A small class-conditioned spectrogram diffusion model, trained from scratch.
Training: soap at rate 0.0041, 9500 steps, batches of 256.
Rows from block 2 of a small class-conditioned spectrogram diffusion model, named by matrix and row number. Rows with one number belong to one channel. Each number is 500 + 50 x the weight over its row's rms, rounded and kept within 0 to 999. All counts start at 0. Numbers have three digits each. After the name is the row's rms in percent of the matrix's.
After each channel's rows are labels from the 100 clips, of 14848 (inputs lightly noised), where the channel reaches its highest value: "strongest on" is what is common among them. Only what is clearly more common there than usual is listed. The data: short made-up English sentences, spoken by a formant synthesiser in many voices. In brackets: how many of the 100.
# convs0: first 3x3 conv (model.enc.1.0.convs.0.weight, 64x64x3x3, each kernel summed), inputs 0-63
# convs1: second 3x3 conv (model.enc.1.0.convs.1.weight, 64x64x3x3, transposed, each kernel summed), outputs 0-63

convs0.15 118:497452522445450430499472448481346491463494630538468508527505421458556540468512500563527500475574518356527505484519512440521499489510495541507457522484516489492421546498474522348513475427535537
convs1.15 107:452579516494501550460539561486532406480518538557501483540525493482410561483531501514494517402495438546537542475455502505508514461510540450455453579425512575443542460480499429411406347493412524
strongest on: "where" (39)

convs0.39 091:528480481361491476426515568546490459459489528449530471503409484403502433515451469438522537460514529541432554395476449469510508533487530500453512605526480573445464500591471460451431533442400503
convs1.39 094:473475594527522462560441505497495499344484443449531565485562509574535608472560512471519500500496452537550443488437529558537480486537556480444516464497489446509472489355547491512530450621469514
strongest on: thin (high-pass) (47)

convs0.31 093:401584459551435504442426536489431510478456603521461575477513412434505574514498446490541488544433521390553511468457516581498502517509542551541478517443434529500425484524526403430516469431490480
convs1.31 097:513498567537461509583514423417415547563488416501474433416555410508535485478488549498483496562514490573547532487518504383413495475552536508539533569535567465532594487506464561480477553412503436
strongest on: voice: high voice (84); intonation: flat (54); clipping (36)

convs0.43 091:572461529626546444486486537546501504487570435471516613484409506511518469598432455525489473506581445512502504471420409478518499522552467419480451503473504445515392502517514492562490517527375501
convs1.43 084:499498434492466555477508425500551599481541592443528383531387533538459466544585494474536462492500486445446509500435605434443447482503417517522498481473465526507538495446453537520451517446621532
strongest on: "a" (32)

convs0.58 119:418406568398473495468469494509521513458516504470536558472576505508493442387439469466428515530405502424470579468443407587466507497504502498468503488430444466402446497522472452526508406497475445
convs1.58 133:508495533638465600507500423474535492599446447546532445424474506456463484558536490455535615531529457464515409468589514489465603462547499494496477561465484520415495511495474434450541545438517474
strongest on: mains hum (96)

convs0.62 079:559513516405529470505484427572542567475562397531535494561568483543433395640463546471442522423542494435533531508491503508476521452452532530512574479543537542425483491545501509506472494487557391
convs1.62 088:520463456549505484510535496500409492456458536533494471430380569549587569521513584483615597573513560578480488501541450549492463457505472473427471506597461447496524431486575521526444541548504530
strongest on: thin (high-pass) (44)

convs0.29 107:497550526420534489460498412529441435459456567523315539476477410443493574570544453536444441500414465442461442516520456504458519523483482492528412502452556485485516565459524456452470525508491548
convs1.29 078:509532414577522488528592602508576600471550511466464514524506556563526495454463499520446490571573507541503486544461604505593490542507500532446607448533509485531414430556501504432445470427472497
strongest on: voice: child-like voice (65)

convs0.20 090:452563459508509474528544496526429587476525490493527548450528590555476574497507532509523504444482407468532482506502491587479454484515499549489656579452447439501492513495479599439465526660499500
convs1.20 092:501454471555461488436480496607444512513521456509519520565484614428534494538490449479583376468436461379446494499518447509491525501472487458509389513448512506467514567443530402459573437459473502
strongest on: voice: low voice (77)

convs0.9 072:558442491444496439414535478435476437512572469481458489437545508533504587476544462513546506486531531484598441445390543474503463539493519556417518450433448516444507406464590452508606582498503481
convs1.9 116:434526477460436414565383497480501538431501579501511484518441488468538514515559483463446476504330501550519499470407479490528480469511581459533524497545531511479466574504455485519500447498421362
strongest on: /tʃ/ (35)

convs0.32 111:477543536564486533428450523530487526333477553447496555489425489456474475503492408427504504474530532519470551414429458536566458574572533529475512354518516478453447490498459474515479502501425559
convs1.32 097:537438443512533366315493498492520455363513442553585523479557509556486518473457521517471508547494499511459501519598470494505621484528520471474468542501503489510515524513481495538449588533464493
strongest on: voice: deep voice (95)

convs0.12 107:463534501556483513482453538486491479470423560391536541503506509512431457496527451471525530495489501544435597436439462516555535590562520514462539479386540503528352495525503501506483402522376548
convs1.12 135:499479539528506531543513505480485456514512533543425515510363488498501463473501488490514504452488493539545495503295485518493382466474375480391488487504453548503502512439515492462471382486446485
strongest on: voice: deep voice (61); clipping (28); white noise (26)

convs0.54 078:398501461363399431458492437492504467557513600448447477530517551570529522388524473465514553569449518504511419468529492480488548478425591436519528371475501493503522492482494507519488482497458489
convs1.54 118:500546490535461535500498485565543482469449444517495608454503440450499545545447505424425526484472554413458509514471426543563527464557441500499629511457467449487378568480508356495523494465541491
strongest on: thin (high-pass) (33); white noise (26)

convs0.52 091:479470490482464531455405417566472493437473537500479594493486434474486479484527476476462438554550629436498400513506501515456472522474532471504458609526527361549436509537495591465496483549473580
convs1.52 078:467538508518462551515548476468575445560504459552578533544558586521435580500489420517475470531513443579567587548543450549524514494578520449456569508469504591476563471538498389515515498390542546
strongest on: clipping (45); rumble (44)

convs0.41 120:516476464532438507529491430528414488538415628453407493523530447415553510421487441467487439489604428396476412471468504508488471498534550488458484483536551508496507504455541463387543433469485513
convs1.41 076:460552569516531541460534506500383479417539486461502573475438532485503522535571487477494453444489443650426509431483537473457518471510439480459503549433480533470459489447541529440431450460364453
strongest on: sentence kind: request (31); thin (high-pass) (30); "please" (25)